Rows from block 5 of a small multi-label image tagger, named by matrix and row number. Rows with one number belong to one channel. Each number is 50 + 12 x the weight over its row's rms, rounded and kept within 0 to 99. All counts start at 0.
After each channel's rows are labels from the 100 images, of 14848, where the channel reaches its highest value: "responds to" is what is common among them. Only what is clearly more common there than usual is listed. The data: gratings and oriented noise at many angles and scales. In brackets: how many of the 100.
# convs0: first 3x3 conv, stride 2 (model.blocks.5.convs.0.weight, 256x128x3x3, each kernel summed), inputs 0-127
# convs1: second 3x3 conv (model.blocks.5.convs.1.weight, 256x256x3x3, transposed, each kernel summed), outputs 0-85

convs0.198:50 41 37 40 72 48 46 34 45 51 41 64 46 54 43 29 49 47 43 25 50 62 57 44 39 48 78 58 53 51 59 46 67 31 67 76 45 45 59 39 52 53 61 40 60 25 48 50 39 37 53 65 55 41 47 72 52 40 43 73 34 52 24 30 52 51 47 41 59 54 48 42 44 66 56 76 62 57 51 40 54 41 47 50 30 56 39 22 76 70 54 42 51 28 47 48 44 50 54 54 54 53 45 31 69 44 69 50 54 30 47 54 60 44 42 63 45 51 49 36 40 50 20 63 53 53 69 49
convs1.198:63 44 59 52 70 34 45 40 50 41 45 48 43 56 75 51 59 26 44 42 41 48 66 43 46 39 42 30 56 64 50 44 49 53 50 44 69 60 64 43 46 37 35 64 46 24 47 52 51 45 76 31 63 56 43 41 53 67 55 72 52 49 58 45 52 54 54 61 56 00 42 59 57 32 53 77 56 54 47 68 43 39 54 34 41 36
responds to: dashes (71); stripes at 150 degrees (31)

convs0.110:50 52 50 26 43 43 82 56 62 50 42 42 36 38 44 55 52 62 55 41 47 52 01 48 25 44 53 41 50 38 59 62 56 60 51 56 47 65 57 54 43 54 60 34 53 30 60 46 36 71 33 48 62 44 43 37 61 51 44 39 69 51 41 58 38 33 46 55 34 29 38 38 44 44 31 87 46 54 41 50 43 59 50 41 33 57 46 42 47 43 43 45 35 64 43 25 55 54 42 48 44 44 32 53 48 68 51 48 34 50 31 34 64 39 54 50 41 58 42 30 49 49 48 58 47 49 60 25
convs1.110:58 59 40 52 66 59 64 46 57 37 56 52 51 50 50 45 40 53 65 43 74 65 50 35 55 50 00 45 52 50 68 51 42 45 41 42 49 51 43 51 46 49 47 60 45 51 48 66 60 76 61 50 50 28 58 49 49 43 60 49 90 42 44 43 40 16 65 42 51 45 75 47 57 53 46 40 43 55 42 57 63 42 57 52 47 50
responds to: stripes at 135 degrees (70); noisy (61)

convs0.100:54 56 55 53 57 40 41 40 82 36 48 51 41 33 50 62 47 50 49 48 55 50 32 77 62 50 46 45 48 51 49 56 79 38 56 44 60 35 52 35 46 46 26 67 50 68 46 55 48 62 53 65 51 36 47 36 70 44 57 35 54 54 43 74 58 60 43 40 35 52 58 43 36 25 26 61 53 46 59 53 44 60 57 42 51 66 46 37 65 60 30 36 48 38 66 55 44 46 55 56 67 28 43 30 49 52 49 37 22 35 53 34 58 14 37 37 51 66 50 28 56 51 50 66 54 58 55 50
convs1.100:61 67 56 51 53 79 70 55 55 48 72 53 36 44 58 67 55 62 53 80 49 52 59 56 48 50 77 52 21 70 48 44 49 46 65 51 62 56 48 57 51 58 59 42 51 29 47 50 40 61 55 48 66 49 43 53 50 33 66 42 45 40 53 39 51 55 58 50 53 38 45 35 51 66 49 52 68 69 43 64 34 54 55 34 46 37
responds to: stripes at 90 degrees (37)

convs0.187:36 51 64 51 00 35 49 39 35 45 55 49 50 29 50 49 66 51 48 50 49 50 49 49 50 03 36 12 41 52 49 47 36 57 53 50 50 52 54 04 51 49 54 41 51 57 50 50 58 52 50 49 50 44 49 43 48 51 50 44 50 38 55 50 48 50 58 61 50 56 54 53 48 51 46 50 50 45 46 48 50 49 43 58 37 47 37 47 51 57 50 49 40 48 51 49 56 54 50 08 50 51 51 49 51 45 54 45 40 43 52 52 49 49 49 68 46 48 48 37 49 43 51 49 50 50 38 34
convs1.187:47 48 40 51 50 72 66 50 49 49 35 54 63 75 49 45 54 48 51 53 50 48 73 35 44 45 52 22 32 52 48 39 49 50 50 50 58 42 52 47 51 26 53 49 67 81 55 37 41 48 44 49 53 49 61 51 51 52 40 51 44 46 49 51 50 48 50 51 52 36 52 99 50 58 50 51 52 50 48 50 55 50 43 49 50 56
responds to: square grating (86); very fine (82)

convs0.96:58 38 45 51 59 61 50 27 46 73 49 54 56 56 53 42 65 55 54 50 26 62 56 42 06 54 50 52 51 58 59 52 47 36 46 49 53 51 58 53 51 55 59 44 38 47 50 58 37 48 60 46 51 41 53 66 54 35 42 82 49 47 48 15 47 53 49 47 57 52 35 51 54 58 51 55 50 60 50 40 56 42 62 61 33 47 31 42 43 43 62 46 55 65 40 12 50 54 54 43 25 70 55 72 59 52 51 49 77 39 48 50 37 78 51 59 61 30 50 47 54 54 40 19 71 60 57 64
convs1.96:52 50 59 51 60 32 67 48 45 51 55 57 41 49 61 73 49 56 57 36 54 50 65 55 48 52 49 47 56 36 47 53 51 65 50 50 45 45 68 46 50 22 47 56 50 60 45 51 47 55 57 47 74 61 50 53 51 52 33 80 52 51 51 53 47 57 36 51 62 13 54 54 61 40 61 64 50 78 55 76 46 42 58 48 41 50
responds to: dashes (79); noisy (65)

convs0.168:52 46 48 33 50 53 51 31 37 49 47 50 62 51 49 42 41 59 45 54 54 43 43 31 05 45 57 52 46 51 53 65 26 52 52 53 52 68 52 53 54 59 56 57 52 37 45 53 52 53 47 48 43 41 51 62 49 42 51 55 42 47 36 26 42 46 12 15 38 63 10 57 52 57 58 42 35 47 48 39 58 40 58 51 34 61 47 39 48 56 56 59 58 81 52 31 53 54 54 54 54 69 54 56 46 35 60 49 85 41 55 33 47 75 60 41 62 38 44 54 44 61 51 46 49 64 64 41
convs1.168:54 48 51 46 47 22 50 60 57 50 52 57 45 45 42 91 43 47 61 43 53 54 59 44 44 76 55 39 54 64 42 50 40 54 54 45 40 56 51 49 49 42 34 46 44 33 57 47 43 42 57 54 26 59 38 51 58 48 49 50 51 42 56 54 54 58 37 52 69 42 50 56 58 57 72 61 61 69 51 54 26 31 46 51 51 45
responds to: dashes (36)

convs0.229:86 40 45 48 55 58 39 54 35 59 43 52 38 46 54 63 54 46 46 45 36 45 43 42 63 50 33 55 57 45 43 74 47 39 55 44 38 33 48 60 50 58 47 38 54 46 66 46 46 69 44 52 43 47 36 83 58 55 49 64 59 41 73 59 49 38 45 49 47 42 28 46 31 41 24 50 40 76 46 50 43 37 55 73 56 64 39 59 28 47 49 43 30 62 46 37 54 52 40 46 27 71 32 66 31 42 46 65 58 49 54 45 41 71 57 54 53 41 56 38 24 66 55 43 61 53 70 70
convs1.229:45 48 44 71 54 58 69 44 60 49 31 46 52 57 41 71 38 39 66 31 36 44 57 57 57 67 57 55 47 76 63 45 48 46 58 54 63 69 48 47 58 40 33 66 31 57 53 65 57 48 50 41 29 56 37 21 35 44 48 70 55 62 62 41 54 51 50 46 52 44 46 31 52 51 43 34 32 43 48 55 55 70 51 68 52 54
responds to: noisy (79)

convs0.238:65 50 59 35 59 49 41 47 50 45 44 52 48 49 41 48 65 41 54 52 42 50 47 60 44 56 53 67 51 52 58 68 50 44 65 56 46 57 52 43 55 48 56 59 49 45 64 57 44 66 29 58 35 63 32 63 87 48 43 37 53 31 29 63 48 37 35 27 53 51 50 38 41 46 07 44 44 41 53 45 57 49 53 65 68 82 54 48 63 26 56 45 36 53 46 54 50 55 37 45 53 60 27 45 26 61 39 73 32 48 55 24 44 44 35 57 54 58 51 50 69 43 38 42 44 65 75 55
convs1.238:40 44 45 60 49 76 50 36 50 55 52 89 57 54 50 38 71 30 60 47 51 57 50 39 47 39 99 76 56 58 50 54 46 46 35 38 30 30 50 54 45 59 46 51 50 45 50 54 51 40 54 39 49 36 58 38 50 49 57 40 55 51 42 40 66 43 51 21 64 48 59 54 43 53 38 43 56 50 49 43 59 55 42 66 45 59
responds to: stripes at 0 degrees (71); sawtooth grating (56)

convs0.188:43 59 54 49 40 48 43 37 29 39 52 49 53 47 51 50 45 56 52 52 51 32 55 54 45 49 54 64 78 00 50 57 60 51 25 48 55 50 60 22 53 56 50 54 50 53 43 51 51 51 56 50 43 36 51 47 63 56 53 55 53 49 45 49 33 65 66 53 30 51 42 37 53 00 50 35 51 48 32 50 52 48 86 50 40 38 51 39 46 50 43 32 56 42 50 49 37 50 50 44 48 48 53 48 58 49 51 49 53 53 42 59 58 52 49 07 50 48 50 50 72 54 52 44 25 47 47 50
convs1.188:42 59 53 49 65 46 49 48 50 52 80 52 50 64 47 21 54 63 51 56 50 35 00 49 48 45 50 47 50 41 53 59 50 56 62 35 50 48 51 55 46 48 56 53 62 57 47 45 48 49 54 50 77 49 46 51 44 62 47 47 50 49 36 54 50 47 55 50 40 83 51 45 33 33 48 50 51 44 49 41 51 47 34 51 48 53
responds to: low contrast (93); noisy (80); stripes at 90 degrees (30)

convs0.111:54 29 52 46 30 39 73 40 67 55 42 47 41 28 37 52 38 59 56 44 55 61 47 47 79 39 50 38 50 50 56 30 61 41 57 36 41 63 57 49 32 38 63 40 56 42 31 30 65 64 39 56 62 60 35 39 45 40 60 57 39 36 58 51 67 45 49 50 40 33 51 37 34 44 38 67 62 67 57 32 35 61 53 64 47 71 56 46 38 25 50 45 35 48 61 31 48 44 54 56 38 69 30 30 53 65 64 49 48 58 41 42 54 56 18 50 39 50 43 49 29 25 46 44 44 53 45 42
convs1.111:52 32 43 49 57 42 51 64 50 45 34 63 50 53 60 42 45 47 48 41 61 63 44 50 44 32 71 60 60 55 46 47 53 61 54 42 56 46 47 39 49 53 50 48 47 41 51 60 83 87 50 52 46 55 50 56 50 51 51 52 58 49 70 39 41 65 46 43 46 46 43 57 31 69 26 49 45 78 57 57 58 52 43 39 43 54
responds to: very fine (69); stripes at 0 degrees (45)

convs0.148:41 49 64 47 08 49 50 03 63 50 58 52 41 52 58 32 57 36 52 45 47 50 52 43 54 45 36 46 52 51 49 28 84 37 46 50 63 63 54 44 54 47 58 58 47 47 50 54 49 40 45 49 50 46 53 30 50 48 52 54 60 50 06 49 55 47 50 50 46 75 52 42 41 50 43 52 53 53 50 55 68 53 52 80 39 51 49 53 50 35 54 50 41 52 51 51 41 50 50 23 52 58 51 69 53 45 53 59 52 50 56 71 65 55 26 53 32 48 46 19 45 48 18 42 38 57 42 44
convs1.148:60 51 64 53 55 62 50 52 35 52 34 59 55 57 76 52 65 38 53 62 52 47 50 48 51 44 50 50 59 64 45 50 50 77 71 51 41 51 58 57 52 28 47 54 60 56 56 45 45 47 55 29 92 48 55 44 38 52 38 41 52 47 30 56 48 47 52 53 53 48 50 63 43 48 39 46 56 45 64 37 61 58 17 41 22 52
responds to: coloured (83); very fine (71); angle: stripes at 90 degrees (31)

convs0.121:63 58 53 36 48 53 66 38 48 34 45 48 36 58 50 55 53 39 56 51 72 54 21 48 60 47 61 41 47 19 45 57 49 32 66 65 66 39 56 42 31 62 56 73 51 60 52 68 51 62 49 63 48 65 44 42 70 62 54 59 54 38 37 72 45 63 36 35 45 57 42 44 57 45 39 64 45 49 65 40 46 49 52 46 43 69 47 48 53 49 47 23 32 47 65 60 60 42 59 68 76 33 26 46 53 58 49 68 43 42 81 33 53 41 39 54 73 42 56 51 41 69 38 57 46 45 67 33
convs1.121:44 75 48 45 50 22 40 52 72 52 39 60 32 53 65 50 62 46 32 59 59 62 38 41 45 58 65 35 60 56 65 51 56 45 47 43 58 36 42 31 51 46 50 48 61 39 56 39 72 38 82 21 49 62 54 48 41 46 76 36 19 78 59 44 48 66 52 46 40 48 51 66 62 42 72 48 45 50 48 48 66 52 42 50 39 50
responds to: stripes at 90 degrees (46); very fine (43)

convs0.254:23 47 42 50 42 47 50 50 48 31 49 50 50 33 50 47 46 50 15 45 47 54 48 62 50 49 47 17 52 60 61 49 48 61 65 51 46 50 50 48 50 47 49 48 45 50 50 50 50 51 50 47 49 47 51 37 47 47 50 14 56 46 49 48 46 48 50 85 58 50 51 51 45 50 48 49 52 38 43 51 51 51 41 50 35 43 50 39 51 47 33 45 25 08 51 52 47 43 51 45 41 51 50 49 50 49 51 00 48 46 51 52 45 50 49 68 18 45 48 48 09 44 78 46 55 60 30 40
convs1.254:45 43 46 54 63 60 80 50 56 50 47 64 73 96 43 42 52 29 53 60 52 51 70 46 50 47 50 48 36 49 52 49 48 48 50 47 47 07 14 50 51 51 54 50 73 63 54 41 50 50 53 54 45 45 50 48 54 53 46 50 50 49 48 50 49 49 50 54 46 56 50 94 50 50 48 53 50 48 50 48 65 52 49 51 51 46
responds to: square grating (87); very fine (83)

convs0.103:50 45 62 51 75 53 49 00 36 31 50 62 59 52 52 61 53 58 50 50 49 49 52 52 49 52 42 45 41 52 48 52 44 25 67 49 44 53 61 45 50 51 48 42 51 56 47 57 58 49 59 50 62 48 51 43 57 45 44 48 54 55 34 50 44 51 61 14 37 47 50 44 64 56 51 53 62 49 51 50 48 51 43 50 40 52 49 50 50 52 30 41 51 51 50 44 49 44 50 48 43 43 51 46 64 52 51 53 46 45 48 57 63 53 58 56 50 53 48 48 52 53 00 44 67 51 48 49
convs1.103:53 52 52 54 59 44 34 48 63 40 45 57 40 62 46 77 48 57 50 70 47 72 55 53 50 42 52 55 49 44 32 51 49 38 49 44 60 53 81 45 52 53 47 40 45 39 53 32 47 50 47 46 48 39 48 55 49 44 58 50 47 41 53 50 48 58 55 54 69 14 50 33 41 60 48 25 57 48 49 50 44 50 57 48 70 49
responds to: coloured (79); sine grating (58)

convs0.82:39 42 28 35 59 57 59 50 29 52 53 61 41 64 36 38 60 55 52 59 51 59 45 59 46 66 53 71 53 46 64 43 60 56 60 49 52 41 43 62 45 39 55 58 60 41 36 49 69 53 50 65 57 50 43 67 54 48 34 96 36 58 56 36 53 71 46 49 51 43 10 45 67 42 57 71 52 58 76 40 43 42 53 52 45 50 43 46 49 39 51 37 41 39 49 42 43 35 39 42 61 28 33 59 73 68 59 76 55 50 34 38 53 58 50 38 56 52 51 43 50 32 54 61 45 49 78 41
convs1.82:25 59 43 52 49 51 52 54 52 52 38 48 36 46 56 54 26 34 42 32 56 62 31 48 51 86 37 29 39 47 45 39 41 52 51 11 58 47 43 46 55 52 55 46 51 44 62 33 45 57 39 44 49 39 57 49 34 45 61 32 61 51 33 49 45 44 55 49 37 61 51 50 45 03 63 76 44 35 59 56 64 53 32 61 47 37
responds to: noisy (93); low contrast (60); very coarse (45)

convs0.210:10 71 59 54 50 34 52 90 76 55 69 50 48 23 52 38 49 37 40 55 39 44 58 44 46 51 51 40 60 45 21 38 52 66 39 40 51 55 47 25 48 41 54 81 50 48 55 59 46 66 49 31 50 44 44 47 51 45 56 50 48 49 35 48 31 46 43 53 52 45 48 36 36 49 39 42 52 38 45 52 60 55 57 44 55 37 55 46 51 52 35 56 34 43 48 48 33 53 49 26 45 46 39 40 42 54 42 24 54 38 42 41 44 41 60 46 51 54 21 60 48 43 19 53 35 59 51 32
convs1.210:71 42 35 51 65 42 30 42 54 49 47 52 70 41 61 61 42 52 37 46 48 46 66 49 40 41 58 49 31 61 48 51 39 46 44 51 44 43 42 60 51 62 56 49 44 37 45 47 48 53 50 60 01 63 41 47 50 37 49 47 48 55 47 50 44 54 56 53 25 25 53 68 50 93 53 36 58 56 60 70 72 41 40 52 49 52
responds to: sawtooth grating (56); stripes at 90 degrees (37)

convs0.37:22 46 67 38 35 32 60 61 35 47 42 49 45 22 55 64 43 44 34 47 47 46 53 38 60 57 30 40 55 40 44 55 33 56 56 52 44 58 42 34 57 52 51 45 30 47 60 54 23 55 51 42 52 60 54 43 75 46 63 40 46 48 44 64 42 39 45 51 28 62 41 43 47 36 33 51 56 57 38 46 54 48 58 48 49 49 48 30 24 58 21 29 48 28 40 33 46 53 53 27 24 55 49 66 64 62 51 23 51 32 43 48 37 55 52 50 53 54 37 55 37 44 43 18 39 57 37 60
convs1.37:52 55 43 53 71 52 34 50 45 56 43 84 54 43 65 59 46 66 63 45 47 58 42 59 51 60 41 56 62 29 54 54 51 49 50 44 50 48 08 49 56 61 52 53 41 43 28 43 49 55 59 48 37 54 47 42 51 37 50 15 40 54 41 56 50 49 44 45 54 31 61 51 56 62 51 42 49 40 61 59 52 38 70 56 44 49
responds to: sawtooth grating (69); stripes at 90 degrees (37)

convs0.131:59 56 49 64 45 78 60 64 52 65 44 42 42 61 41 46 52 55 64 24 57 47 52 46 56 43 45 10 47 50 48 18 48 40 56 43 43 64 61 37 38 52 38 58 43 44 47 35 38 42 46 45 40 40 48 56 23 38 42 54 48 61 46 53 69 50 50 52 58 45 54 35 38 37 56 65 46 55 46 24 47 46 52 52 67 54 42 52 51 60 45 36 65 91 55 36 59 42 50 48 64 37 41 44 72 47 79 45 25 45 73 60 51 50 53 38 61 64 53 69 63 59 53 47 54 32 41 39
convs1.131:46 41 33 23 45 42 53 94 45 53 52 59 54 45 44 48 35 49 60 38 55 62 43 52 43 53 49 55 53 39 47 58 41 55 33 61 48 52 39 51 48 52 55 52 47 60 59 48 46 74 28 69 50 48 61 57 52 47 47 35 49 44 57 32 54 52 53 39 47 58 70 38 46 50 51 66 42 57 41 53 63 47 48 69 50 49
responds to: stripes at 90 degrees (45); scale: very fine (43)

convs0.211:58 48 50 58 66 46 74 48 52 50 48 46 46 79 55 76 48 53 77 54 54 39 53 46 79 44 55 60 50 37 55 60 52 63 34 44 71 43 64 34 37 64 25 58 56 48 41 53 60 64 45 56 64 27 51 67 45 67 56 66 47 54 69 66 50 52 62 50 50 45 55 44 58 42 64 59 43 54 54 37 61 52 59 49 50 71 29 43 37 50 46 30 46 50 49 38 45 38 62 36 47 54 39 28 47 53 48 66 28 52 45 42 44 67 56 00 52 45 62 50 51 39 48 54 48 47 60 45
convs1.211:49 40 51 57 16 59 56 56 61 52 36 53 53 78 33 52 51 34 54 55 53 55 64 46 42 37 50 50 37 75 53 30 57 41 50 61 44 49 63 50 47 60 49 57 55 64 57 15 28 49 45 53 50 54 57 61 57 56 54 42 51 40 52 41 50 48 31 46 67 57 57 25 55 51 46 45 51 49 44 49 58 58 38 51 65 41
responds to: very fine (69); filtered noise (65)

convs0.243:58 44 55 33 50 58 67 60 49 45 43 54 51 61 54 42 61 55 66 63 30 56 42 66 57 43 58 53 38 48 65 45 79 53 57 35 56 53 59 51 48 36 57 55 52 56 42 72 50 67 37 85 34 50 36 61 55 49 46 73 30 35 38 55 62 71 35 51 63 42 52 46 54 54 43 75 49 58 95 32 38 40 46 55 60 55 46 54 58 54 50 44 41 50 31 39 52 23 52 56 66 40 27 34 59 56 53 62 54 49 47 36 43 55 29 50 55 50 65 49 53 51 62 56 54 54 79 46
convs1.243:61 46 46 56 46 68 52 23 56 36 57 35 50 42 50 67 47 31 41 40 58 45 78 67 59 67 47 50 54 50 55 42 32 46 49 55 36 36 28 63 41 73 52 52 49 55 61 38 42 49 64 51 36 49 58 58 56 51 64 36 53 49 67 40 31 62 60 61 43 59 45 49 63 54 54 66 45 63 22 54 50 46 55 57 51 46
responds to: dashes (47); stripes at 105 degrees (36)

convs0.182:54 33 50 42 55 53 32 51 77 59 32 54 58 58 57 56 40 53 75 48 60 48 52 60 69 48 49 41 50 32 39 56 59 42 45 23 45 50 46 55 43 42 43 15 50 39 48 32 48 47 47 63 62 46 57 47 52 40 57 35 61 49 66 67 33 50 32 48 48 35 52 59 39 43 50 69 51 63 40 48 39 28 50 48 57 79 28 69 43 39 50 42 38 65 57 43 72 68 29 52 55 62 33 60 56 62 61 72 50 50 36 40 41 37 63 13 50 57 62 47 48 44 34 42 44 50 49 35
convs1.182:57 48 44 47 45 63 62 50 63 27 43 40 56 41 32 60 38 47 76 59 36 48 46 44 52 46 09 40 41 63 56 42 67 25 46 51 45 50 50 48 46 46 49 55 57 64 26 43 38 60 59 62 48 55 50 55 59 70 54 45 57 45 67 56 78 36 30 44 58 51 45 26 45 81 46 39 42 50 40 53 69 60 50 42 61 53
responds to: stripes at 60 degrees (63)

convs0.126:80 42 67 53 46 46 67 42 68 50 32 50 54 48 66 52 61 47 41 53 59 75 43 71 61 48 67 60 51 45 55 65 44 73 56 45 63 36 53 30 41 70 29 54 58 48 65 36 62 67 34 50 58 68 36 61 37 40 51 38 60 41 40 53 66 53 36 42 51 43 53 21 53 43 40 63 37 40 53 29 27 38 53 27 62 53 49 63 67 53 61 39 56 57 45 46 38 59 51 65 48 52 28 42 50 43 43 54 40 55 60 37 35 49 50 45 65 31 55 41 39 30 68 72 39 46 42 58
convs1.126:51 44 61 57 46 51 52 56 50 30 45 51 63 65 69 45 58 21 61 34 81 41 52 48 64 63 72 64 46 50 60 43 55 45 55 40 45 40 44 62 22 45 60 56 49 60 50 50 55 62 50 48 56 67 50 31 50 39 54 59 63 44 55 55 47 70 33 32 46 53 69 55 47 63 46 55 36 46 39 50 52 64 46 68 63 49
responds to: stripes at 0 degrees (67); noisy (62)

convs0.246:42 20 47 41 63 45 39 46 50 49 37 70 34 47 59 57 52 63 66 54 28 60 11 55 47 51 52 43 57 46 35 52 54 65 54 39 57 51 37 56 23 63 34 67 55 56 47 55 53 58 41 64 59 64 51 62 51 48 32 55 50 47 77 55 42 61 48 51 58 78 50 34 41 38 54 59 52 46 61 42 28 58 53 67 21 68 39 40 45 52 50 31 52 38 50 47 53 34 40 68 21 31 31 30 58 48 56 48 51 52 37 52 44 45 47 44 36 65 57 49 36 52 71 51 46 53 55 32
convs1.246:48 37 50 36 85 50 42 23 43 85 46 57 50 52 55 48 70 45 53 65 40 64 50 33 51 31 99 59 58 56 61 49 60 45 48 33 67 39 48 39 48 44 47 50 52 37 50 64 73 61 52 48 51 51 47 61 54 54 41 51 37 72 55 60 63 63 51 49 50 49 54 59 63 70 50 59 42 44 54 53 52 56 45 39 49 65
responds to: stripes at 0 degrees (46); stripes at 165 degrees (38)

convs0.26:61 44 56 55 39 54 65 49 73 56 55 51 34 46 32 57 47 69 61 41 46 52 41 59 76 47 44 22 49 52 44 54 54 40 47 53 31 43 48 27 54 53 62 22 57 53 52 32 41 55 58 63 43 49 39 38 57 44 53 50 56 52 48 75 86 56 60 49 36 54 59 39 44 48 57 71 44 49 57 56 40 41 52 55 64 66 35 45 49 46 44 16 47 51 61 53 70 45 45 43 56 40 32 44 66 76 57 52 10 47 69 37 49 52 41 42 34 59 66 58 46 32 45 70 46 57 55 50
convs1.26:61 66 48 46 56 51 52 49 48 33 55 50 51 35 30 59 49 64 68 68 45 42 59 42 51 51 00 56 47 75 59 41 58 47 59 53 44 44 42 48 53 63 54 50 54 57 48 38 50 89 67 72 47 49 48 38 67 53 46 63 62 68 59 36 47 60 67 06 42 43 52 01 58 72 42 54 58 50 57 56 46 51 42 48 47 50
responds to: stripes at 60 degrees (42); stripes at 135 degrees (34)

convs0.48:13 43 44 49 44 45 41 52 48 36 50 50 50 16 49 46 47 50 18 43 41 55 49 62 49 50 47 18 50 61 55 49 47 61 67 50 47 50 50 47 51 47 50 38 49 50 50 50 50 52 51 49 48 49 51 41 47 47 50 17 58 42 49 50 44 46 50 80 60 49 52 48 42 51 44 51 54 43 44 51 52 51 48 50 34 42 47 33 50 49 37 46 24 12 51 52 49 45 50 46 29 51 50 48 49 49 49 06 50 48 51 52 46 51 50 69 18 44 47 46 09 45 75 45 55 58 35 34
convs1.48:49 46 45 50 70 67 83 50 63 51 45 63 69 96 42 31 56 30 51 52 53 50 70 45 48 43 50 41 36 47 55 49 50 46 50 49 47 12 19 50 47 50 59 52 74 63 54 47 50 49 51 57 47 47 51 50 56 56 44 48 51 44 46 50 50 51 51 51 43 51 51 89 50 51 50 54 50 36 51 50 78 57 48 52 50 48
responds to: square grating (85); very fine (81)

convs0.76:43 56 58 54 46 47 43 25 45 46 52 47 56 50 53 42 47 53 50 55 48 32 51 64 41 51 56 57 73 00 54 55 62 48 24 50 52 49 60 10 53 55 50 53 50 51 49 50 50 52 54 51 42 41 48 44 56 59 46 62 56 47 42 48 38 58 62 54 46 49 47 40 51 01 42 44 51 52 41 49 52 53 80 48 46 39 56 43 48 47 39 37 54 41 47 51 35 50 52 50 49 51 56 52 58 50 49 49 53 49 46 58 64 53 46 00 50 48 50 53 59 62 53 48 36 38 49 46
convs1.76:59 56 51 50 62 48 43 45 53 59 67 61 44 66 52 13 53 51 50 60 54 42 25 52 50 49 50 44 44 40 48 54 48 54 61 46 42 54 52 53 42 43 51 50 49 60 55 45 49 50 64 55 91 54 42 54 49 56 57 49 51 58 38 47 50 50 65 50 33 79 50 28 33 18 49 50 56 50 48 50 53 48 39 50 40 51
responds to: low contrast (91); noisy (81)

convs0.5:54 49 50 58 53 40 46 49 63 39 38 43 46 46 49 75 42 52 49 42 45 59 34 60 62 53 50 38 54 56 52 66 33 59 52 60 66 38 41 43 47 72 31 59 43 46 39 72 41 32 41 58 50 46 46 60 40 45 63 41 47 35 44 60 70 33 46 42 37 47 40 54 35 59 48 85 36 39 53 51 45 43 56 47 49 56 14 41 73 47 48 17 55 71 51 69 54 67 47 49 68 56 41 39 40 44 46 43 46 60 76 23 53 31 55 56 48 35 51 43 39 53 54 53 56 58 52 13
convs1.5:42 43 60 50 13 33 53 50 41 54 57 36 52 40 55 52 48 46 62 66 43 49 35 59 41 49 48 40 41 83 60 55 61 39 43 66 51 43 56 39 34 50 54 49 49 43 50 43 71 39 59 37 12 64 49 49 60 59 55 54 65 14 58 42 53 68 47 64 43 46 48 62 54 96 36 36 49 33 44 63 55 70 39 34 48 37
responds to: very fine (64); filtered noise (55)

convs0.39:54 22 57 45 87 47 43 50 51 47 65 47 55 90 41 48 55 59 68 60 51 35 41 68 58 63 58 61 38 48 40 58 55 55 62 33 77 36 33 40 40 46 34 54 47 47 45 40 59 49 41 64 37 52 45 45 71 64 65 66 51 40 52 67 27 51 47 50 58 53 29 52 54 53 42 65 48 44 38 24 63 46 50 55 59 48 39 29 58 50 38 43 34 38 36 46 59 42 38 67 59 45 55 45 54 41 35 76 46 49 65 42 55 47 36 38 47 57 56 47 50 59 62 53 60 51 65 22
convs1.39:43 29 63 62 26 49 59 49 48 47 41 21 53 73 32 65 54 36 56 54 45 40 50 54 28 54 53 43 31 71 51 45 63 52 41 61 51 39 44 49 45 60 48 67 62 71 51 33 21 64 49 51 42 75 54 55 68 61 44 40 50 44 62 41 73 54 51 40 73 66 34 48 66 54 48 50 52 48 49 45 47 56 58 53 56 32
responds to: very fine (62); stripes at 120 degrees (44)

convs0.14:57 35 47 46 47 41 29 65 45 31 46 51 44 21 57 29 64 36 32 48 47 50 23 63 54 47 43 36 53 48 56 55 57 51 59 61 52 50 40 51 50 64 54 67 66 45 49 50 62 54 40 49 39 58 31 47 67 45 25 09 37 34 60 38 53 58 42 55 31 41 44 49 40 50 30 45 55 24 48 38 44 44 49 54 42 47 54 36 52 62 57 47 62 36 57 47 35 62 48 80 54 41 60 51 31 31 36 28 60 38 40 55 48 52 63 65 44 60 42 50 31 53 48 56 41 61 29 27
convs1.14:44 52 51 35 62 52 44 59 50 37 42 45 50 34 37 55 51 58 46 56 72 33 21 48 59 51 50 53 31 46 55 53 20 47 38 20 61 26 46 62 73 61 17 45 49 50 24 52 57 39 53 50 48 52 58 34 32 62 37 43 51 51 37 51 26 44 55 41 42 54 45 73 52 50 46 58 50 42 39 49 38 52 51 50 47 30
responds to: noisy (87); low contrast (60); stripes at 120 degrees (27)

convs0.54:52 49 33 50 45 48 47 50 53 50 56 60 35 31 51 42 03 26 30 34 50 48 61 52 62 45 48 52 50 50 54 47 55 41 32 58 43 53 59 40 50 55 50 54 67 52 60 49 39 49 48 50 47 46 50 63 11 58 54 40 54 12 45 45 58 33 41 47 58 70 50 44 35 49 54 49 52 40 40 44 51 51 55 70 45 65 52 45 53 74 50 48 40 44 49 60 54 30 55 52 52 52 42 52 49 53 79 49 55 51 50 53 53 40 34 40 07 13 57 52 32 56 43 55 62 41 55 58
convs1.54:63 51 51 50 59 65 41 49 38 50 38 49 78 48 60 49 64 32 19 51 42 58 70 39 56 35 60 47 33 83 46 54 73 69 90 82 50 51 50 51 49 58 55 42 56 59 66 60 58 61 43 37 50 56 47 66 53 66 60 58 51 42 51 40 50 29 32 57 43 47 46 24 51 45 42 58 57 51 44 47 52 49 46 42 38 63
responds to: coloured (78); noisy (69); very coarse (52)